From a checkpoint of a small image classifier.
Model: 6.3M parameters, 48-pixel images, arch resnet, activation silu.
Training: ademamix at rate 0.0008, 32500 steps, batches of 128.
Rows from block 5 of a small image classifier, named by matrix and row number. Rows with one number belong to one channel. Each number is 128 + 32 x the weight over its row's rms, rounded and kept within 0 to 255. All counts start at 0.
After each channel's rows are labels from the 100 images, of 14976, where the channel reaches its highest value: "peak on" is the class under the peak. Only what is clearly more common there than usual is listed. The data: pictures of board games with random positions, seen at a slant. In brackets: how many of the 100.
# convs0: first 3x3 conv (model.blocks.5.convs.0.weight, 192x192x3x3, each kernel summed), inputs 0-191
# convs1: second 3x3 conv (model.blocks.5.convs.1.weight, 192x192x3x3, transposed, each kernel summed), outputs 0-191

convs0.95 [138 113  96  49 129 130 119 135 134 126 124 112 134 140  86 146  76 152  60 112 135 107 120  89 120 128  88 108 134 125 101 118  72  83  91 116 122  71  84 125 112  91 117 123 129 116  95 127  69 149 149 100 118  65  51 106 121  76 141 120 117  94  84  66 124  85  55 137 128  78 153  97   0 125 128 134 122  57  72 123 115 143 106  92 126 133 124 147 156 140 142 134 122 131  85  86  73 156 140  79  90  92 133 143  79 125 131  84 107 143  59 124 120 125 135  61 105 114 151  76 125 101  38 156 162  99  58 116 111 131 129 157 145 112 150 101 114 111 116 137 157 126 116 151 141  29 119 139 124 121 103 130 142 130 101  87 129  68 119 167 133 129 113  95 121 152 124 145 134  85  54 110 118  94 139 149 116  73 121 112 126  93 117 119 116 124 103 119 110 113 132 136]
convs1.95 [130 154 120  29 138 136 116 122 135 127 148 174 168 118 126 121  82 114  47 116  87 116 151 152 150 139 147 142  77 133 127  80 137 138 106 131 106 117  86  68 130 109 100 149 143 154 156 151 106 109 163 135 172  18 112  99 103 111 164 141 121 132  77 113 131 113  92 165 141 132 148 113  83 139 120 139  95 117 111 137  87 138 108 140 125  80 141 178  68 110 143 169 154 134 107 110 102 101 102 141 152 112 108 142  37 148  57 144 108 129 121 157 145 123 153 119 121 138 142 140 156 130  77 102 135 124 142  99 174 134 140 176 161 137 146  74 187 154 133 135 113 126  75 158 181 122  96 148  71 126  88 132 172 139  97 133   0 151 155 131 103 107 154 154 178 173 127 141 150 123 131 110 137 140 105 131 108 117 146  52 112 128 117 147 151  97 131  66 138 128 163 157]
peak on: board (100)

convs0.0 [ 97 125 141  71 149 122 124  61 142 122 147  85 148 118 152 125 109 162  94 108 135  96 121  88 157  60 118  93 146 102  89 152  92 106 121 112  95 122 112 138 138 118  88 114 164  92 107 118 123 208 107 128 133  88  62 123 153 114 110 156 134 108 107  96  88 108  35 125  97  75 164  67  50 136 102 122 158 129 110  92  60 167 109  81 172 131 118 119 150 137 142 138 159 129 159 122  96 137 183 163 154 122 126 123  82 122 139  81 112 102  85 132  88 124  94  73 103 167 125  78 105 117  76 160 138  59 105 159 115 139 104 125 145 134 137 126 137  82 152 138 194 153 109 123 134  20 129 113  59 127 191 162 114 164 165 117 195  80 118 156 113 108 126  81  98 121  98 135  95 125  95 116 152  92 192 118 135  85  87 122 123  98 101 113 146 102 126  99  74 120 139 133]
convs1.0 [145 136 150 135 167 134  89 155  75 127 147 137 159 159 144 132  90 142  91 109  93 132 154 150  63 129 175 147 103 163 196 140 144 159  83 165  76 160 106 114 133 152  70 114 159 116 104 122 148 100 170 129 229  96 156 142 126 133 166 149 105 152 120 177  80  83 136 125 136  90 141 146 117 171 145 163 112 135  99 124 145 119 133 136 106  85 128 133 142  81 150 153 177 164  74 141 101  99 125 141 149 114 113 160 100 209 122 197 140 148  71  88  71 127 156 177  44 143 179 139 153 111 102 147 172 103 111 101 154 186 143 171 101 139 166 117 151 158 124 124  66 142 100 187 120 107  83 182 166 178 108 151 165 159 116 133  64 152 112 104 105  96 150 151 124 141 194 147 124 135 133 145 138 134 111 173 113 123 125 117 120 105 134 123 205 135 137  34 123 132 139 166]
peak on: table (77)

convs0.170 [160 106  86  53 130 135 148 139 178 131 147 115 178 147 122 110  71 168  74 101 139 137 118 122 135  83 111  84 134 120  83 115  83 128 119 102 122  69 113 144 107 142 114  98 145 105  84 102  78 162 110  77 115  85  65 112 137  88 116 150 100 113  91 105  75  99  68 132  76  96 120 113  42 128 105 143 109  86 110 102 112 151 121  59 165 166 118 148 146 155 122 110 158 112 130 103  89 188 160 110 112 119 139 143 104 139 122 115 147 118  79 105 122 149 125  87 108 155 124 108  97 124  67 152 171 121  59 135  80 103 142 116 142 118 116 126 115  85 139  99 141 136  86 135 123  35 102 101  92 109 157 150 136 148 108 105 158  21 114 160 137 114 120  95 113 155 122 114 117  84  31  96 127  54 172 110 138  72 116  98 110  84 112 124 118 120 100  87  91  85 139  86]
convs1.170 [136 153 127 106 151 188  85 147 111 142 115 136 158 128 113  59 111 146 104 165 108 146 147 118 183 130 203 154  88 155 172 140 130 157 107 130  97 140 111  94 152 140  93  77 143 116 101 111 158  59 148 131 200  75 132 161 121 123 144 162 173  90 147 139 112  87 113 105 130 127 172 138 141 135 140 156  85  93 124 124 138 121 117 154 143 112 129 123 120 139 150 147 170 159 137 142 120 100 112 175 166 125 158 216 116 179 133  94 155 164 118 152 152 175 214 157  97 162 186 127 152 156 122 157 185 111 155 113 123 114 131 159 120 190 161  80 163 169 168 153  86 154 126 179 149 129 100 211 153 177 111 127 199 161 100 117  91 197 126  99 113 135 144 183 128 159 199 157 124 148 155 153 130 127 158 160 147  43 145 149 108 153 131 107 158 141 103 175 163 148 156 179]
peak on: table (80)

convs0.2 [ 61  86  99 115 164  86 174 101 114  95 113 112 159  75 106 183 133 161 143 117 150  96 127  93 166 139 103  73 189  77  99 130 123  88 141  71 103 151  68 152 112 107 101 132 107  88 144 142 113 210 108 124 117  92  96 103 126 124  97  79  96 138  58 108 101 105  95 133 116  19 160  80  80 126 103 167 134 108  72 155 111  92 119 111  83 140  87 114 177 145  97 146 104 132 125 164 154 176 137 163 135  92 134 141 143 115 133  85  93 128 142 171  83  81 106  85 135 144 101  85  75 109  96 114 172  95  61 173 110 137  72 125 177 112 115 117  84 114 129 143 164 150 180 162 174  87 132 138  87 115 147 115 159 141 150  85 183 137 123 143 161 125 103  77 112 138 102 123  89  77 117 122  90  97 170 141  97 118 102 119  91 127  98 126 105 100 140 117  87 135  89 136]
convs1.2 [ 79 143 134  96 111 101 102 195  89 174 152 146 115  82 126 140 146 110 143 102 124  92 109  27 240 146 161  88 128 158 164 112  94 145 104 125  97 117 101 120 144 122 114 135 133 160 168 195 132 116 152 152 121  79 118 161 157 169 162 103 138 118  87 124  62  98  85 115 119 103 171  49 145 104  93  75 108 100  90 109  62 102 123 158 139  99 131 154 158 129 137 173 125 161 112 122 102 125  52 140 195 108 123 130 115 120  80  63 107 137 125 157 211 153 138 146 124 121 127 131 164 130  98 163 198 100 119  91 153 114 107 172 183 110 142 119 160 140 133 143 115 112 109 182 151 109 152 154 107 124 126 124 157 149 113 101  90 154 127 146 145  87 158 151 127 116 164 144 170 159 118  99  98  94 112 150  98  65  96 203 173 141 108  98 143 112 110 182 124 110 121 165]
peak on: table (65)

convs0.130 [150 103 172  76 117 134 169 103 155 109 139  79 128 122 173 120 144 140 113 148 157  67 107  96 138  93 113  61 132 103   2 131  83 128 130 103  85  87 171 147 122 149  94 147 150 102 116  87 100 148 113 115 148 116  58  96 143 113 110 119 149 145  75  70  80 128  65  95 119 120 157 106  75  98 101  91 142 137 115 117  94 183 105  55 132  86 103 162 125  93 117 144 172 105 133 107  92 193 148 141 171 135 101  83 174 107 136 146 102 113 128 114 119 113  94  83 173 132 103 159  91 149  85 138 110 130 107 125 122 135  78 127 112 143 147 117  98  74 157 124 181  93 114 103 116  48 140  64 111 139 131 135  64 104 150 139 150 113 144 167 128 108  98  61 171 110  87  95 120  81  72  84 130  90 167  98 104 132 131  74 139 121 128 129 115 106 100 132 101  81  85 146]
convs1.130 [170 157 131  80 124 177 109 132 117  84  98 170 126 149 155 117 123 116  74 144 133 108 174 107 128  96 178 126 106 204 207 102 144 151 101 115  53 130 156 123 126 141 109 106 140 132 114 138 171 138 142 109 181  73  99 122 182 130 146 126 145 105 107  92 135  99 104 124 174 140 128  99  96 104  95 108 113 109 132  66 123 139 147 118 162 161 116 160 138 110 142 147 117 173 173  81 103  82 175  88 138  76 107 147  53 134 101 131 136 170  90  58  59 107 119 110  69 170 143  94  97  72 127 154 144  70 153 161 149 130 151 144  65 140 184 148 147 138 129 182 122  94 113 174 144  74 104 123  75 190 147 134 131 122  95 108  90 127  97 117 108 135 165 135 116 138 189 125 104  85 162 157 130 123 120 124 129  85  85  79 156 135 178 190 140 194  70 131 162 131 143 154]
peak on: table (71)

convs0.73 [112 131 168  75 144 107 184  82 140 109 159  84 148  99 129 149 113 149 118 127 143  91 139 102 135  60 134  54 150 105  45 139  93  98 122  85  88  99 131 136 105 160  87 127 143 101 114 124 107 166 101 124 130  89  65 113 145 110  97 131 121 144  89  96  83 137  74 122  80 113 144  69  71 132 101 122 156 107 115 112  66 124 105  88 149 118  90 125 115  64 124 131 129 129 127 137 123 160 186 173 153 114 146  64 137 112 147 116 107 108 120 119  95  94  88  81 149 124  94  92  77 143  79 151 154  72  79 158 116 123 114 117 145  86 134 166 116  82 128 117 140 149 112 119 124  21 152  94  50 101 151 150  73 173 171 140 196 118 133 149  95  76  98  82 120 126  97 128 109 102  73 110 110  62 164 114 111 116  89  88 113  71  86 126 135 107 119 124  90 114  96 117]
convs1.73 [166 155 141 111 154 106 103 162  66 164 125 155 130 184 152 139  97 128 110  88 114 113 175 183  75 120 192 143 108 193 167 109 173 160 108 144  64 142 156  95 151 131  94 110 168 141 134 137 167  96 162 131 195  68 132 139 109 155 175 151 144 137 139 151 109 100 102 109 147 145 171 133 103 148 148 140  73  97 118  88 116 130 147 164 143 114 154 152 105  78 149 175 179 150  80 120  86 121 124 134 156 101 136 145 114 151  75 127 162 183 111 105  85 168 179 156  42 103 164 124 155 125  94 166 200 106 139 121 156 151 153 182 126 150 181 139 143 157 159 146  64 133 111 180 155  94 116 180 157 190 114 123 169 156 112 109  35 178 125 110 119  96 158 141 137 150 221 150 122 112 111 123 149 119 136 162 131 123 100 127 111 104 146 145 190 143 108 130 119 125 144 163]
peak on: table (73)

convs0.55 [154  91 129 101  81 122 186 151 138  69 144  86 133 125  50 152 106 142 116 139 138  85 120 136  98  99  82  64 144  91  83  99 120 119 132  39 119 129 152 136  86 155 100 138 113 108 104 116 123 148 107  61 121  95 104  86 122  97 115 111  88 154  97 115 110 152 155 107  70 120 100 115 122 109  69 141 139  90 118 113 100 125 108  70 117 124 101 138 134  57  98 104 126 122 121 128 130 173 168 127 123 102 119  95 151 107  49 168  87 113 132 114  59 113 112 147 141 102 102 140  83 116 109 150 167 136  89 116 113  67 105 116 141  87 106 138 101 115 133  81  89  98  93  82 118  98 131  36 113 105 126  95 102 132 117  81 160 130 133 147 115  74  99  91 134 121  99  68 152  87 120  50 115  77 130 120 132 112 120  49  94  78 124 109  84  68  77 103  93  99  67 104]
convs1.55 [169 121 130  99 122 148 148 145  88 147 117 164 122  87 140 126 165 150 133 135 171 105 139  84 190  84 187 160 115 146 104  77 138 159 176 109 158 119 163  88 199 114 179 105 132 169 152 145 195 125  98 113 109 139 121 117 135 187  88 111 191 165 142 151 137 145  97 131 117 177 128  93 125  72 114 110  70 123 158 117  90 141 165 154 181 173 131 152  99 115 107 153 130 130 117 154 123 132 137 149 150 139 131 117 145  84 132  57 121 177 160 107 128 215 119 119 129 154  96  60 125 168  88 194 154 116 154 130  97  68 120 118 117 178 205 143 110 162 205 125 128 124 165 142 156 140 144 144 122  92 132 131 143 163 141 147 200 181 123 142 122 151 133 187 120 160 133  77 101 116 143 115 158 107 179 112 131 108  77 140 115 151 175 159  99 173 106 226 148  93 137 117]
peak on: table (70)

convs0.41 [134 123 131 117 171 134 111 139 122 122 104 119 129 153 169  62  95 138 113 116 125 147 138  92 170 104 123  81  92 150 149 105 105 105  78 160 157  99 142 128  85 108 130 111  89 133 150  86 125 178 149 110 134 136 106  85  89 105 157 154 115 113 113 118 119  62  64 114 114 143 154 166  88  93 153 100 144 159 100 140  90 130  62 102 121 146 105  89 116 170 167 128  96 152 112  96 112  91 117 139 143 149 180 178  43 125 179  91 128  82 106 143 134 210 146  84  76 177 176 143 177 104 116 161 143 124 140 117 153 145 119 164  56 185 130 126 157 114 155 135 225 150 134 165 136 134  55 196 161 137 169 163 164 150 113 154 153  93 166 140  78 182 122 135  91 138 148 192 125  93 129 147  81  91 145 164 155 144 110 168 177 137 158  88 132 124 155 150 153 161  97 181]
convs1.41 [148 128 139 132 128 110 156 100 146  62 110 123 111 189 129  96  69 127 135 152 113 114 139 200  88 115 124 167 110  57  73 103 158 158 117 137 111 150 148 116 142 121 154 131 131 148 143 132 107 133 145 144 132 141 142  51  61 120 129 161  86 153 133 138 161 147  90 171 137 140 104 174 105 146 118 112 126 168 124 182  96 125 141 101  58  78 116 145 110 115 121 148 155 133  94 120 126  84 126 114  97 178 105 136 128 153 109 201  80  94 160 174 130  81 100 108 112 100 102 141 148 131 105   0  79 141 119 109 134 135 151 137 150  48 110  94 127 136  94 102  62 127  65 124 147 185  93 123  95 139  84 158 144 118 124 160  35 141 153 111  81 155 114 123 151 161 101  93 125 148 128 115  59  95 138 109 139 162 116  65 106 114 111 148 110  65 131  56  99 106 149 128]
peak on: board (98)

convs0.176 [ 99  89 150 129 171  97 111  89 120  78 145  93 146 148 172 100  61 155 105 128  55 124 137 115 183 137  75 101 109  87 165 111  72  95 107 171 167 144 108 122  66 112  66 128  60 124 103 115 143 149 154  94 109 111 135  77  65  52 140 101 123 129 119 139 117 121 119  74 112 151 154 130  80 124 140 150  98 105 135 169 118 118  57 130  58  94 133  56 145 166 144 123 135 139 108 103 126  81  99 130 130 151 156 147 125 149 170 100 134  50 112 170 141 154 165 104 127 147 160 158 154 113  64 147 165 160 116 147 110 132 134 155  94 122  94 117 106 124 116 137 143 174  63 156  93 161  89 197 157 128  91 167 178  88  68 156  51  75  93  98 149 137  98 115 105  98 146 135 147  94 130 158 127 120 107 166 110 112 124 150 114 132 152  78 131 124 153 152 114 136  63 146]
convs1.176 [133 152 151 144 155 119 116  64 124  75 159 158 159 136  96 113  91 121 150 129  80  95 164 177 142 138  93 122  94  51  53 123 141 126 112 167 140 136 107 104 101 102 135 137 125 146 162 157 101 150 122 128  80 145 156  97  45 104 132 128  79 145 115 146 159 154  95 149 140 157 124 128 134 160 113 109  80 157 112 199 103 112 109 126  73  28 132 144 124 108 124 154 159 116 138 125 116 107  92 145 149 174 118 133 140 164 133 144  98  85 142 191 162  93 107 105 160 108 106 157 174 149  94  18  86 142 153 116 132  90 115 149 146  75 111 137 150 148 113 118  93 166  50 162 177 166 105 145  75 100  53 157 163 121 108 176  82 136 180  95 101 128 131 127 185 161  98  99 168 128  97 118  59 108 127 105 118 131 108 114  84  90 102 135 125  69 154 133  96 107 135 128]
peak on: board (100)

convs0.51 [114 148 178 125 108 151 145 172 136 150 160 157 139 150 153 147 226  80 177 161 164  93 140 129 128 147 214  76  82 120 113 181 115 195 138 110 160 164 133  77 159 155 177 103  87 169 134 161 151 121 134 191 157 133  99 155 134 165 126 145 161 144 117 108 134 152 147 140 176 124 121 107 136  93 142 144 138 178 129 160 123 110 132 139 137  93  87 142 136  82 140 137 129 141 131 132 156  82 144 117 142 124 138 169 171 118 135 191 131 121 159  87 137 110 153 130 138 141 118 123 133 165 208 119  89 142 166  52  80 129 122 144 191 154 118 137 147 110 114 149 221  91 183 163 153 119 139 138 148 168 143 138  41 148 192 121 160 200 139 116 119 169 131 157 180 106 128 151 124 180 121 109 126 134 128 144 160 157 125 131 198 192  92 177 151 143 127 122 163 171 162  98]
convs1.51 [130 158  94 133  70 138 108 111 112 133 130 102 133 134 134  76 135  78 123  58  92  88 110 142 128 100 113  97 111 144 130 143 108 109 116  90 141  63 118 128  70 109  82  86  62  82  92  99 105 128  72 102  74 115  69 135 135  89  98 111 127  81 121  88 128 112  70  76 119 124 100 120 118 101 152  97 121  68 127  84 144 101  89 122 140 135 118  92 138  90  78  27 137  83 115  80  88 121  83 114 113  58 132 109 124  87 125 113 136  94 105 141 138 132  96 125 115 132  69 136 104 103 126 122 122 110 137  91 102  61  85  81 145 150 109 126  92  82 106 142 148  97 130 141 108 101 129  90 137  81 143 140  52 113 112  80 100 113 119 119 150  83  38  85 116 111 134  89 136 140 109  74 133  76 134  74 124  67 141 119 117 123  91  87  70 129  86 113 133  99 101  63]
peak on: board (91)

convs0.14 [140 114 149  51 151 127 182 106 178 125 151 100 159 106 152 134 141 183 114 134 169  70 120 100 148  72 117  67 165 111  30 158  82 139 138 100  91  86 140 163 104 173 107 168 159 110 136 114 109 159 118 102 152  95  43 109 134 109 120 160 113 143  82  86  72 120  67 117 118 129 145 105  70 124 108 128 137 140 105 113  98 173 100  53 131 116  93 155 152 112 122 123 149 108 153 122  90 205 169 153 130 112 127 129 138 118 137 159 106 124 126 113 115 127 103  69 179 160 108 134  81 126  86 153 139  98  89 162 110 133  94 128 130 130 134 147 102  90 163 119 181 118 111 119 151  26 137  95  94 121 168 138 117 128 159 104 202  79 133 174 125 107 110  66 144 147  85 110 127 102  70 107 135  66 198 110 110 125 134  78 116 122 139 130 131 122 110 108  95  76  98 112]
convs1.14 [176 147 154  96 110 133  88 133 135 154 139 156 145 157 138 130 141 159  91 139 119  85 161 114 138 129 165 126  98 195 231  86 128 163 102 122  20 134 103 136 146 155 103 114 142 117 111 133 147 109 180  92 190  77 129 130 152 137 181 135 141 108  78 143 112 109 111 121 134 127 141 112 110 121 134 132 124 101  97  76 146 139 118 120 140 128 146 154 159  87 167 152 127 178 181 124  69 102 151 152 162  60  97 150  64 174 108 123 133 182 106  84  97 170 132 124  74 149 172 148 132  84 124 170 174  71 137 124 173 157 170 181 104 153 167 133 156 154 173 142 102 104 121 190 135  54 106 121  89 179  98 129 151 141 125 110  89 161  72  96 130 127 160 108 117 146 175 132 143 162 139 134 210 120 134 164 116  74 114 146 155 125 179 150 182 188 103 150 136 117 120 150]
peak on: table (87)

convs0.154 [133  98  91  65 132 117 143 137 144 124 122 104 143 146  86 146  80 147  73  98 147 124 110  96 126 119  97  82 139 115 104 113  83  89  88  97 117  75  99 136 104 118 116 129 124 113 102 120  56 163 128  93 112  68  72  88 117  97 124 118 111 122  66  73 105  72  62 146 112  70 145  82   2 134 115 125 112  94  61 131 105 123 113  78 111 135 112 150 135 148 131 125 116 106  80  86 100 177 141  79  79  94 139 139  86 125 117  81 109 153  72 125 110 110 116  53 105 106 138  95 102 103  51 149 165 105  44 126  98 113 128 133 140 121 133 114  88 110 125 121 123 136 116 140 142  21 112 129 125 109 122 137 146 121 103  96 146  70 119 172 129 119 112  89 128 135 122 138 128  69  48 102 112  76 140 132 114  69 122  97 116  98 113 132 108 126 107 113  96  97 128 118]
convs1.154 [137 163 107  37 131 155  97 157 109 141 142 151 140 126 112  93 112  97  79  98  95 133 121  96 210 145 180 151  80 158 163  85 120 133 100 127 114 121  98  61 156 119 106 132 147 155 142 150 116  83 173 143 163   5  98 131 115 119 166 128 147  92 115 118 124 109 108 135 149 129 188 103 104 133 132 131  92  91 154 117  78 151 112 151 156 119 148 155  83 134 156 185 163 156 109 117 115  96 102 143 174  96 116 169  53 167  65 100 101 144 121 176 172 140 183 143 102 173 162 127 169 149  73 166 179 124 168  99 155 144 144 173 162 140 173  86 189 149 146 151 141 131 103 162 157 130 115 170  83 154 112 111 179 152  92 108  61 170 138 135 135 109 156 184 158 164 161 168 159 141 152 130 133 138 102 146 133 104 155  94 144 141 107 128 146  98 107 148 163 157 172 168]
peak on: table (68)

convs0.17 [127  90 130  98 171 145 135  82  88  63 118 108 155 117 205  72 145 167 157  92 132  53 125 100 170 132 132 107  93  88 137  87 142 126 144 189 174  85 100 115 148 101 106 102 110  94 139  64 150 148 102 107  66 129 109 114  59 129 128 147 167 125 124 139  87 106 101  76  75 170 144 138 102 130 121 150  82 152 100 131 120 121  88 105  88 147 117  91 197 171  97 143 101 152 136 127 106 147  93 126  99 107 143  91 101  92 155  88 100  78 121 172 121 198 107  89 112 198 122 126 122  64 142 154 205 105 125 163 109 119  89  98  90 123 131 109 169 109 150 155 196 162 139 177 150 139  87 152  99 146 130 193 185  72 126 116 151 135 162 125 132 142 136 116 156 134 131  87 129  87 132 171 157  96 155 107 124 117 100 135 138  93 195 141 163 131 157 148  58 132 146 124]
convs1.17 [199 165 105 168  86 116 121  98 104 181 165 135 169 162 109 112 154 147 149 135 121 109 110 184 183 159  97 120 155 114  69 156  87  61 131 132 127 111  89 126 123 154 129 125 160  63 132 128  71 113 159 134 145 164 141 180  31  82 168 115 128 122 135 157 120 108  99 128 160 111 139 195 139 122 181  99  89 145 127 150 134 157 100 149 117 117 158  93 142 116 165 167 204  98 119 146 129 149  95 159 157 122 126 136 171 117 129  96 125  86 149 202 176 154 134 152 119 122 177 169 215 151 151 118 126 122 140 100 138 136 147 184 146 168  94 169 143 170 153 146 181 124 138 164 149 141 108 145 160 118 101 159 188 136 127 114 108 160 117  82 132 133 136  76 151 130 126 112 206 123  59  75 149  88 160 144 150 138 170 171  66 124 104  70 152 133 119 116 171 136  90 156]
peak on: board (90)